config.toml
dataset = "simulated fluorescence microscopy of cells"
patch_size = [4, 4]
max_grad_norm = 5.0
Rows from block 9 of a small image classifier, named by matrix and row number. Rows with one number belong to one neuron. Each number is 128 + 24 x the weight over its row's rms, rounded and kept within 0 to 255. All counts start at 0. Numbers have three digits each.
After each neuron's rows are labels from the 100 images, of 14848, where the neuron reaches its highest value: "top examples" is what is common among them; "lies over" is the class under the peak. Only what is clearly more common there than usual is listed. The data: simulated fluorescence microscopy of cells.
# fc1: MLP up (model.blocks.9.mlp.fc1.weight, 640x160), inputs 0-79
# fc2: MLP down (model.blocks.9.mlp.fc2.weight, 160x640, transposed), outputs 0-79

fc1.385:156110139102166108141121108130208166155164100119172130139125128110119142146122127116147111074105178115132125104142145141149132158123128116096121101119127134140152141097126124080099116185139131170095133127120175126126124118163136138152137124
fc2.385:139130102123114177113112169102127125105125098141095157132125108138145091113151131167105153184162078108162150144122105114096121125157153151131145107170159126139105150120118150138165101132149104098119143154131130095153165135103161139085119078
top examples: out of focus; few cells; cells: one or two; smooth cytoplasm
lies over: cytoplasm

fc1.9:124162138151104133152124112169125124151155122125131153139144136114154119085126110111113128151137138081200112103102107133097137153138146157134174125140121092108168107152138110125113140181127106097121127097117131135154133118117161136109143125
fc2.9:140106175101143154116188155124115131135164155141145079117137123130082122131105133144134185146164128151114138187162143179125147116125138111125099142094087124147099151099116153146167131139145159149172148136119133128128117115150138123134160130
top examples: crowded; cells: ten or more; dim; stain: cyan
lies over: cytoplasm

fc1.264:123102107134139161142106125119135143107134087104080061145098154185143133124122117167123121137148116150109148151155109151117159143105156105152172112115104147150148129153117102138115102093103091105120154112102099154082145125150132114090128151
fc2.264:155116185129140139110146128121142129103158170092134136103158156114163114130093088124120129110135143151191132110100127130127147128139112126136114164123139131133118137159138142141138138124096111114095145104147166117137139137127117118169124104
top examples: membrane rim; crowded; cells: ten or more
lies over: cytoplasm

fc1.582:132165135121118112068088111140118129124106117131137167119122146122106149123121166136105108138129097103135107107107079112166145182143089140118126124101166168171129109134159126137131103127109122129148107138102127145147143150119150163146116122
fc2.582:117135124140121139150176147094121139176116116116106090173150146157155143115114125092107118115133142167170119153120147077107140091136117127112092165137078089079155134080098135127100153131151123126125124110173087142077124136136138117157120153
top examples: few cells; cells: one or two; out of focus; fragmented nuclei
lies over: cytoplasm

fc1.629:132128122104133108110148109128105133121099148142161165175115165102175161135084109092113139103123122090137154124141130146123086091107108158134168136131086114112135188072148102128128097130154158163087107086132137053181140112117134145107139149
fc2.629:122183126155113139163142106147134187093122179161097109101150103121121171112142116105142125161132132110116115096078106151134125131132121114183116112111141135079109171138114161148132113075127115108161149132099159135114106143162143122134105140
top examples: fibres; cells: six to nine
lies over: cytoplasm

fc1.348:096140104140129139164183104132167127122117115147114044148126156094137129132125098129100130143097089137181138150165118132157146094131117051134154160105119144141135124147157143123113100137080138137113144127130121152120129151111117131106138121
fc2.348:135107182120109139085111109146114129164166148105174148131106115119134108136128136141148153130142114144099125139092128123108137155112161149134130155128161113108128128115132142137136147136151128158153114126113159133125129120098176142141082079
top examples: dim; cells: six to nine; green stain; membrane rim
lies over: cytoplasm

fc1.570:081085137089095134138129104126135114092117123107093131100147117161113162096126153157133105154157109162134133122131105099138199147134181091121167098114118170126112085152141089144120120121097115117144133102127108161086138154166164152124087137
fc2.570:170133128162162129105127147133123141097149148092144114103122125125151138080114133138159163082122151150143147118102149150138120101186096165147079168155135142076129123162106170129153123136137076124111135105146122130117129141168101099160104077
top examples: membrane rim; crowded; cells: ten or more
lies over: cytoplasm

fc1.383:137106104096129105118149118136143120107144152142138108133100141099172136116096157141120109138096121105156142088114161099149127091140103121100159105135095092124117122082164109152098112144177151161121102081176122102140151095107138152157139116
fc2.383:099145114150145155129080133129109150170127156098132101128122089191161144132176076119134149133131163107137125128148083138127153116107112138162125074131122143129098200141109141111137172075140133128105165134099163109075121134139144106084174136
top examples: few cells; cells: one or two; ring around the nucleus
lies over: cytoplasm

fc1.335:128141132109171084130084127132135159121119135089167084114152123070094115113122143091122145135079148103143138159150184130119148134136140116141121106118136178113153123130125115125121119135157118153127117101161103127112119126152159165151126120
fc2.335:152093162125139112192159133112127121146177137113106121125140160160160126150129127119104160165156115109120129113107125158102093159154111128105139123147171126112091119132109153121073139108118139115088143181121094095134140133116126143150111110
top examples: dim; crowded; cells: ten or more; smooth cytoplasm
lies over: cytoplasm

fc1.521:114135110173112130133153120115093137105120141124119118144082119108122138130121146140127178089144120135141093143128158136112145097160140096135145122077116121161161123157137148147070119131139105139130144133134082175161133101103105149114109112
fc2.521:102116143073145139119122095136109141123140104122115160142160132147150091127121137087141088154098138153130128131137104113130151109103111144131128144139135130077106123127108119105173147114132094088134145123142122141136149086115172118128120094
top examples: cells: three to five; membrane rim
lies over: cytoplasm

fc1.183:137091141118117133129134178099165125132130136120160109088117086111160132117111102121141152111108153158112160151122135119058125111147069124134139152128127152130156116160130129095113147134132143120092102122138119114155172114142088156109154123
fc2.183:135146117107153146125100079165111138122140105162163163139121187125121138107106150148112153132178119116114115107162162126131107120143158143145090138105118111124112124112147146142129125107168070119127172154099151098138083072090150116141083150
top examples: cells: six to nine; dim; fibres
lies over: cytoplasm

fc1.379:123145118131121114102126173154133138100127159137099124107169094116084081137113090121120151126155135155131119144131078112136126181135088134177176144101096099078086134126131108113109105115184109099168131120104142135159187123084132083118165126
fc2.379:109109133122145122125142156112134131143146115112122119166133137150100131087131171141119118141104128114180113059125159152130167115147115115058123088107148151142188133100160174124121120175120165158097129128149114105116051148100144156120107123
top examples: bright spots; few cells; cells: one or two
lies over: cytoplasm

fc1.429:117151120126117141130158116104093146115123119102178131103111121110085142117126137116128164105111152109141111118128100115128067146143164117100177094135095081120140131136100122152138088167129115131102115134132125137105125129125134109130156099
fc2.429:120168158163133104190114155149096141117161171143100118121118146116102131093166116153125115116077094088106125169126127124147168093151144121136127111122161148116073153132120140136104140104125144126145122120137121111079116152160132152167140159
top examples: fragmented nuclei; cells: three to five
lies over: nucleus

fc1.100:111160132092104118134116125091125147137112128166136108154132157172165152101119131167138125080154140156165107150115104151138152110106101149148121158150134080118073133132120108150112131147121119123134142134164134152095090150130124088067132129
fc2.100:091144130153150105131140121157155194080144120104112125109162120153090121175118154143128141097107135110146138123151135114126110170171139140095123145141119130146133111097127148099129145123147147129135126100052156143146168171090090131148118097
top examples: membrane rim; cells: six to nine
lies over: cytoplasm

fc1.308:161099112107127161161118153121115133166158106121183119146143146115157141141131125117097110124114150131121131130128128147116149118118102097107130144156081139096136133085144144121123087155120131172087119117118134154120099068074134112108145116
fc2.308:126132130168086135116114138149144148143140149105078148140147152100146155131120130123116133174134129135155098126131117136101110159137181127131088144099163126130084109144158151144124148115102087150152125093119143134135091129171117112141082126
top examples: bright spots; few cells; cells: one or two
lies over: cytoplasm

fc1.254:126097102155122139144136181103117158128099104128104086152088141185108142107131124140151142122128123146139139134129123132125135117139167089127122126108128155122106104103132119131134089124118129099126145087137119176168119134118166128098098131
fc2.254:121129188082124145109111085140138094132148185093148127124142132097162121122120073101077097136133121180131115129114107105114167179143116121117130132135124108133128157139130116137110147148121150126081112123128158113107122163124114127163134118
top examples: membrane rim; crowded; cells: ten or more
lies over: cytoplasm

fc1.144:104107119145141103090118144158153121090171108158135161134122127114122105126091149142112121122122145160142098159115144099118162155129128130136113136096156151068128102125117084142090134132143140093140130112118116140164177076142131098096119143
fc2.144:108177140116112147129114127133167122129161137094151116158153132128137189128085108136127081156137114149132129121132098165112124122130152106178151178128140135134101130111127192103122094121097120194138117107101127129137096159115147140158121107
top examples: dim; vacuoles; fibres
lies over: cytoplasm

fc1.15:125166132119110129106138118123081121141118141149140178154113133127099141110136137142080116161122134120145134137146113148110132128121130135154139110105066115128098071141075155148131124118115117121082093131120148132165133121129135132157159150
fc2.15:100080165116090155149173093106160099172136102149129126141107158124114083103118094137175164133118132098130120144150109112143151136124128094080134109103147090142103130161125176128145102071131150142146160150126131127128115115131149120093137150
top examples: membrane rim; out of focus; cyan stain
lies over: cytoplasm; nucleus

fc1.136:118106147095137104159126148127095183106103109084138092085152120142205129159131165118093124111158134165151133146162135107100130141146127152132150176118105148136161135179136106105109138134138114120136106139148103108084127103119147148126169127
fc2.136:138140115138092115149135136107116137166149111141085108164158140126114143115100120143117143119099131122161085114139156134104090097139106152160132084173082158126135079141113110112105145125119130147117107108168140125146158113115088125161132120
top examples: crowded; cells: ten or more; dim; fibres
lies over: nucleus

fc1.277:118100119095125114156134098152141120137185127127124119170166113166133141136122110161153097112120148128114150124113167120089138123130142108120100061061143113113108123164117135168149153157136110140165147078127091142101106165135116093123179068
fc2.277:099129133134142153108118100145126151130131192134101106075118119113118140093131141176156129138160097094140132131135121154160122143174143145136119122180122154137165125071144104135103144100137126101132131155117153139144167116126147144138120112
top examples: smooth cytoplasm
lies over: cytoplasm

fc1.390:126107127112105121115157108095135162120153137106189130122089126181110114105128090145124105129116108124131147131128154145114155130128146149069161104129102114139169123137093120084124156145129106135100137117146113137152072153118092134078095165
fc2.390:119142133187116127148096127143111130132101129156138121104138138130125089130148157141154097156094179083128121149150088101136112114141133094134148146119123121132130126155126115115127127124109144138133063105140131120139177112125122138160116116
top examples: cells: six to nine; smooth cytoplasm; yellow stain
lies over: nucleus

fc1.639:158147132103133153151145151104133156112158123081178106116088113105095131112133104124106088118106180122128110199144102124117083125122110123146200125145146101109155138131103170161097127141129178129104128129138105131089140148115109139101137093
fc2.639:138171111144167118172090122157106098107152186168105122125150163141137148108140160161125148155115105082129133104122093124131165148143112144136130156110166147115107147130109077112135129080089133097166148119145148131113136132129117145165125117
top examples: fragmented nuclei; few cells; cells: one or two; green stain
lies over: cytoplasm

fc1.133:090153152123112106104123118102154101101130120109110107119117145105132158144123134177183184119121098113141101108186113139110102164086135155170093152175104139136116123104083137121162128122101142132138122176137132089100103089134135159112082142
fc2.133:168109106116138113100118155095128118135160102155125160146116117097131139125141128101120076100131154127136137115111145105138163128124119077111152106116136103141145143153160152131120142124146100112128124082128114146133130138083075159165166075
top examples: fibres; cells: three to five
lies over: cytoplasm

fc1.154:153104101140136128113160098150081143099128107098124148111166107144153175136186133118100114122145107145112162130123144100131124154119146105141157083126107147118123119070170129130135161131135132151122118113117143125188144139117097039113120148
fc2.154:121106105138113174107142122174158138157105111150137118127142129109164141141148179145109107140117135107127184151123209117120162083154108101153138128121095140131087123149113136141101094145139121113103144112192148128117125108138149131117126121
top examples: fibres; cells: six to nine; cyan stain
lies over: cytoplasm

fc1.547:148168102115170136108114147141137117149113121173104121135148135100154103112107119145145161162164138170169147091121105099082148129158141165120119126109115138111132142104098093162163105151134168113156123089147146104105116152118101154121150104
fc2.547:132106165137103144155125147145149127149120110079153120113157094144103144121134168143073112144112120102133106163129137149163093104114177106129139149143152093152118144131127132111134128114128104157083146160113171152130145117126185084126156126
top examples: bright spots; magenta stain
lies over: cytoplasm

fc1.80:136105157122121133133084111087113138146161129138167114137088106122085155125105124126138138156100171154098157136143142089122109116139156132135143091155125170177111119118149138119125111088114166115113101125106166167113086151112106108148126156
fc2.80:146109092090116121135150132161121156073067132122089094141137158150165142163163141104125127118148112123119115100146114118157148083114144088134110086131134109131103133161081129112127106152151149100106100138131113097138156148158125119167132104
top examples: out of focus; long thin cells; few cells; cells: one or two
lies over: nucleus

fc1.283:122157135114139098139101160122127136082142102155118130120139129154099144159137130150170115113156110112074136144112106079096133130108112150144121112103152127156167109160121144128136166090121125148152122116094157092106146135139121175151134103
fc2.283:152115110164115155069117106156123086148118150114109096112111129132129114153121141122165126134137126150137120136174164138126118109138175102088137127153121135095127156096098169111113142175113139089124164129127134131138119140124160084135175125
top examples: long thin cells
lies over: nucleus

fc1.107:142144117104158152118116114144116134158145142103133159127173148134125138114157073133167144110107169129126109073120101115132103121149142140112128159101127080079118087111129105169146083122172124082107091145143131142159122113125108184160138103
fc2.107:114116164130112111141126161124149145111091098120138089116138129095137109129095168132093104164147142126130147169143126096138115112106151105148111095139118147168141141115104153090134145148107158162143152128112158126092131114135173074120159138
top examples: cells: three to five; magenta stain; vacuoles
lies over: cytoplasm

fc1.157:124139140149140115154152135170139117158116142126104142143151132056129157150138176129125090149148092116115142115109127110088112113107083118131110113158119149126141161062163132126104121096125112090114091130133093137150088159154129087103172136
fc2.157:117154125161132127109111144173097085123131146140154117118132143158110139077123119115144164110112129163127107155143126105135140110141155116117152084103153179159126103168124106103127126160104116131112143127098127100146167132145132143159117141
top examples: long thin cells; dim; few cells; cells: one or two
lies over: nucleus

fc1.399:167110112139132099096126179115133112131157105122141092135146112126117120160154127096121057113096195169097103090119117120143155145119164155152138142090156124128138153128144126152091144140115148130100108151152140131145113101167108132130119121
fc2.399:138125109140144164140160112127136156091114164105133132114099129121143090140142127145137102111132117072145113143125124132154116150106127087128119139109161118152145137122085143156142140134118112133141166133110153141112122150120169145152124087
top examples: dim; cells: six to nine; membrane rim; cyan stain
lies over: cytoplasm

fc1.540:138114118135114169095101109147141111128115123108141137118107098110096140144136123137106111128193152139128108123135106159087120132146083134139134169177074151171145084149113142091127130158123131135134134150097077184101118161152126146123115110
fc2.540:127150122090142100122150104111121180138120155138123117127082124134156179150144108098149119135119143120092111133115131160122129144113181093132121085129141102110108143117145151154167143126138142093127141116142138083179148069142099163083120138
top examples: cells: three to five; vacuoles
lies over: cytoplasm

fc1.458:122120106118111093153118123142115127094116136139105104074127089114111187106127145138108153103130115120143161090134141150158196140115151134164122113134156201133113080091112174104096171127114147133130120117126125123109067116138130112178125182
fc2.458:158095144157103110115117135108128082127135090119125156139125152098125095145107098093134132110113131153154125119112137091145111145097119106120147177133112074081186138131167115160158087134175102150101144098161124125129122132118116110112160122
top examples: cells: six to nine; smooth cytoplasm; out of focus; dim
lies over: cytoplasm

fc1.531:167110104114114139096136118131112109137119119141106108126091112123122139105145124109093130112125083118079099170152134161125099106146127108144126116116147124111147102092122147136099117149117149156140082129147137111161101147167100103103142174
fc2.531:158118134182103130146154106114088129132143122140121172119143132149121126135137117120150128135100155144154153078120083122103183173131173125086089096123146123125146120140148110157102145087109157122172152097121172156119103114141128151133121104
top examples: dim; long thin cells; cells: six to nine
lies over: cytoplasm

fc1.39:070102138070123112128129116137130136121147136127087176098089122164111146110158140147134139160120108147166121122120127128106161109149125089082130075083090152116111129122132081185149160150143128120118131100129107153134143158163140123126110132
fc2.39:103107151121123117100110178119113118093118122121138122140159107104068131064143128144169160106143120119141159098150140165140110140168107110161100158132150122116095142131116145129148148112178107108170156113138132123096107138127104125171129097
top examples: membrane rim; out of focus
lies over: cytoplasm

fc1.10:143080106106124135161141130113134152142123112136153133095090155094151145146092129124129140135138131174109115087131119136069113113109093094110169135134144104134167143117153106084137139130148128125107124103128117105151156074100137154112108105
fc2.10:120129128145153133139097147147174124112183133143125118140147111131130130125124150134127148120117132146121074130105131097103159135211144134142068137123147127173108142128142137114120146162127117127166124109131150118127072177159121130135131166
top examples: bright spots; crowded; cells: ten or more
lies over: cytoplasm

fc1.344:136072136108168129130135137134132142130152078125090135141134122123142156163163127121109129115149149145089130119130135146130157145116125170105104102132119143104126144109122167152129133152072127115095133136139132142150081113153114135128186161
fc2.344:120135089125120118122203085072113132139098100121157116136145163149129071123115109121127110107095123116117121099128105080135121102155106149111124133149152095137149112121100100116143125103149147154176163149111155133135108113138164117156112098
top examples: out of focus; membrane rim; dim
lies over: cytoplasm

fc1.349:102113088144155085114123107137149148129132130135179120113100113132140111131085104133170109080094127145131129133090104157132106167137078159177153139158138096153152109137107132110126118159089142082113145116126131105085070112177159127141084134
fc2.349:127141125120098145121149138113114124149131111103101158118102113137175132158154126099107175180158158099127144107153159130109187105090160136136120122140125166105140130108090092123144119112172132121151105131111138140117207136134112167135162137
top examples: cells: six to nine; vacuoles
lies over: nucleus

fc1.373:107105133122151090134128136113121141120167138086110134122100079163126128124152106123148119117129131163131088160133103140103109124116085107169112137140132152117089090166127123096158130159084121112134117164139115153113105127123148108070104123
fc2.373:146156117132121147131190098134139161093120137139146120145097155109149164124106121109107152108120120087120122094161150150106161134156206124099146114137091099108137140072119123159107165118152155131160097112146131105126124110119111139154123150
top examples: fibres; few cells; cells: one or two; membrane rim
lies over: nucleus

fc1.341:097091113114152120163126093145147141139149122134130122108122155150128102158136123135143180153117166099127174074161174106134132123154133122112107151164163179129097150134159119137144111147110161162117128103109093140162096108155130132127183118
fc2.341:150138135148130109154169184128088080123138145126153127155161090089096136103104124117105108154165153161110116157149136143085117113124143149084131161131143116102141111104105137109120139117123120105142138122122150133136184142171120145089119108
top examples: few cells; cells: one or two; bright spots
lies over: cytoplasm

fc1.272:114114136117117117152112136128124131150133120106180136108131096083135107135161143092105160102096069144131100158144104124133104140123148158147125125142121168130121122104147119104114138173122136076086121130108144152156155122143126102174170138
fc2.272:136105098157173167119151127104121124113129124076129172138132100132122099121117153143122147126158156142116116115132172100157150084168134117126141079135127116116120106122102129089101131099110116148130101143116116104124116136144159131119128125
top examples: ring around the nucleus; few cells; cells: one or two; green stain
lies over: nucleus

fc1.566:141135144112136132161136112136123139111163165109127144124112144130092104116119110140122182145108132115115126102118115125103096151202122135145130105129132156139148128127115168124081112142154189113110107128100149098123117113122114141139119109
fc2.566:118124141149156128058142158103165113130109128125145080126099124139141128117128119097122105117133149174143098133143163133123117110156114116122120136111105133149107129189147126135144167107109108131147116171140146152145139143113132111126111149
top examples: cells: three to five; fragmented nuclei; membrane rim; out of focus
lies over: cytoplasm

fc1.116:160156137135137124125111119153114192109108149128148115149145140107097094144149135163151102132131127142152138118172097115120103173137144111097109101170122097146113146117156154115118118090102101115166127100115123106129095133172121123159150119
fc2.116:113139097105127149137134126117113069087160081102160113095134135144148096115128122102122120114147135137083124144102180121162144092090088107127168166098135115121164175133117146135155149115160136160081134117130141140141135151077119157155089140
top examples: long thin cells; out of focus
lies over: nucleus

fc1.546:125107114167117153168170157127138156128155158112136159079135088165179127111111140109129180132132145162113062105151114125096127118163101091158154145142114125081105170152125096110152138121098118128172144145149134125089111141166083102126143121
fc2.546:111147145100119107111125089119132145116104169120136164113121149077108162177154136090131098110138101082118142132153126086150124109096137135110178129080158138131156136107121147152125090138131136145091100132104131135141101114117156164172104103
top examples: few cells; cells: one or two; bright spots; membrane rim
lies over: cytoplasm

fc1.287:166136143125102087154126113199112162151188119118140073140118101126153117107132113126131103141063148146146147142135124152130197109111104105137096137102114127128147101184107140103107128133137162160148104129151151142126124125125145123148096146
fc2.287:104171128133153114129113101102141116137104161120109131153160118109165154168105176112140156115144130070083139132113172085125118150154141107117141127148191117110121087070146135161123122145137152092129160134113059106111147130125089165108113119
top examples: vacuoles; dim; cells: six to nine
lies over: cytoplasm

fc1.52:140099131153156136083130109080118140132135061135147153139140123156161106159103090118124099112156130083150146170137121139136114168127092136164149091146091118144138130136126143110087108178144158168091084128129120126176152128114116135137114115
fc2.52:106137142151096176149139108146116117171141139173076151104115159098085122097183131152104114163144153147094103125140102104147157145111101106173094105103174140159103110148123143122081136107087121127150130143144138170124126148135127133142114143
top examples: ring around the nucleus; red stain; vacuoles
lies over: nucleus

fc1.426:126118139169128146118106129106121149103126125060156125086119164082160148154107126103155102096116149155136142133166156179112121123146130137099179105147104135142152101110127149111119099155120136147093134141143092123176146168103118157087132107
fc2.426:121098099098139079100143112143108115119150116165104133126113135134116094115122096121140155138111122163136131132131120134123112173151119118144065124143120149158111145156114111097182121096100103161132161154088144148083138103125125077147147153
top examples: smooth cytoplasm; dim; cells: three to five
lies over: cytoplasm

fc1.159:148116134146098150118143156125117152128107143119080128143133123119114141094140154104137111156111120142139116098089149110160095137113137140161138102142135085110107100074138163168166102139129151100084117183133104149166127118091133121161130158
fc2.159:151117131098131079136135121135184128104094127143161114087142121105171078128136117152098165101131118141136110090101113117136154121101145145110154176147123172108119186183140127102119178134128154151150168108116131139136085094115113110097115071
top examples: cells: three to five; membrane rim; stain: yellow; bright spots
lies over: cytoplasm

fc1.67:154127105128093126169112113128166153136145139138094122152128118134149133118096103123092130127116153143133096129144141135132188168107145144114142101071172158136139143132096132156155088110153143131099090098107118118098109132156173155134154153
fc2.67:120099147121120113138154163129068127141128127091125081132150107101152105123125132155123121094171083118115117143143149142133178149112126128155136092153151125114114159145136101135125157106141114158155117102166144158094104120144105134132114138
top examples: vacuoles; dim
lies over: cytoplasm

fc1.340:120094144120142076146150160158175151142120132146130096155169105120138088158124099124131087121125115105164134118146119114147127123079151134124111099122134165075103123095139156160148164155132122118129134159110074168156112077117148133176145180
fc2.340:142125135086141159126157134124119154103120121113150168138095134099156130095146128107161124145128131182083086111121137131089201109126104101143135133141137073115125101166121146123101109141158167127114077129166131116115134117116115133110158134
top examples: cells: six to nine; dim; membrane rim; fragmented nuclei
lies over: cytoplasm

fc1.176:086154137125165181142120139181119142121143147139074158119171091150153141169116116123090141109142099130133168147153129103138117149065132160137130139145147151148124120107078087088116137149126144121158121112112179138122113109164120156118099086
fc2.176:144093119122110131151117105143082141120156156088168100155146125141126135114107115117113146136128106113140122104127105148146096100141089126145124165105125133084163144161139132121111088133129165113103151119123152106129132113108151143128124100
top examples: dim; membrane rim; fibres
lies over: cytoplasm

fc1.558:134159150147110101160093164148155133131142120088124149096179153121108116133123182111126170184141127163090096121122136106149116166125126120126113169108100112121126080102119103097143114156100129106088104122081171160138116134136152146120116109
fc2.558:120130152088165135126175126110118138119137131152177096164131126111130131088126103155151135113140144102149147150131142104098128110127142134134089057099151133160152141118130123154075182113168142118137104126115140137109147140107134127117094165
top examples: vacuoles; yellow stain
lies over: cytoplasm

fc1.623:112126099115108111092126136142121139119110123129142168114084135165157141119132181112112094166098128129107137170104094169088114131124113165124111107153116140178113115127108157154131128153100138113096111121129126143152126128148152150126082143
fc2.623:144148182172142114159153133085114122163114085123126136159156119121139088109138086135153192098138147116148118146198128097190152126136133119100103124126134094139124134115142125123140111098195140125155116121114124105128106109115115114139121109
top examples: membrane rim; out of focus
lies over: cytoplasm; nucleus

fc1.302:117148116111108124103092113088100138088082147157133122138069154146133145101088124080131138129127137132129141133107115136118086142088126168103184140155107139135169171072154101134094114113206142160099105114132138095127137097109136154175119124
fc2.302:133148122121113160190127116099124131125123193121125110132142127124125156120111120150144132139123111068112096107107109138101091143103129131161095120117177119108102151127103114156150125090119127120183134144130159147163118150133109112111142120
top examples: fibres
lies over: cytoplasm

fc1.405:120134102151092172147153149133126169095143085149119092174121130109114131147157106129131136112152100139094144095189111150158131155130128134108141129144134124111151132155125101117156081091149143117147167161078122125117122131158180150124104115
fc2.405:152103111100146100115121157108102149154157145115124121124145137146148125093115138158121159141115135091150112098134180137127140133136144104146137145142094127098111135119139142124166162137127113096121143117132165120137178129168122119131151158
top examples: few cells; cells: one or two; bright spots
lies over: cytoplasm

fc1.517:129135161100124109133131126070085152106121177105128158118111121175149151111113117128109147127132124146127150093107131176111126105085120123176130109129119146132154165111140115116100078137174130169109116106078131121119126090111110102128174148
fc2.517:112160130176104150137143118150154147095124126141098113097160122089121119136141146108150094132162113150158110125102096155140104154114170161106135155121159088111113128141119078123125140128084136123134146160104153126153133190120106154117080131
top examples: dim; few cells; cells: one or two; fibres
lies over: cytoplasm

fc1.350:141135121085150103138158091118093133124136128142147105151116139121178179152090130093112145120133156127125182130107087123123066107138129158129162108158097095104134152102166107123115109156146173155088128109130146104148158139131144143139151161
fc2.350:127137132167142120146085111097122164098123149113114142102141116159129169128126113139149136113135117149155147123104099184147139159139098144150076124115127135063140151160090160127091135063128146102142112128127133127114102138143112137133164161
top examples: fibres
lies over: cytoplasm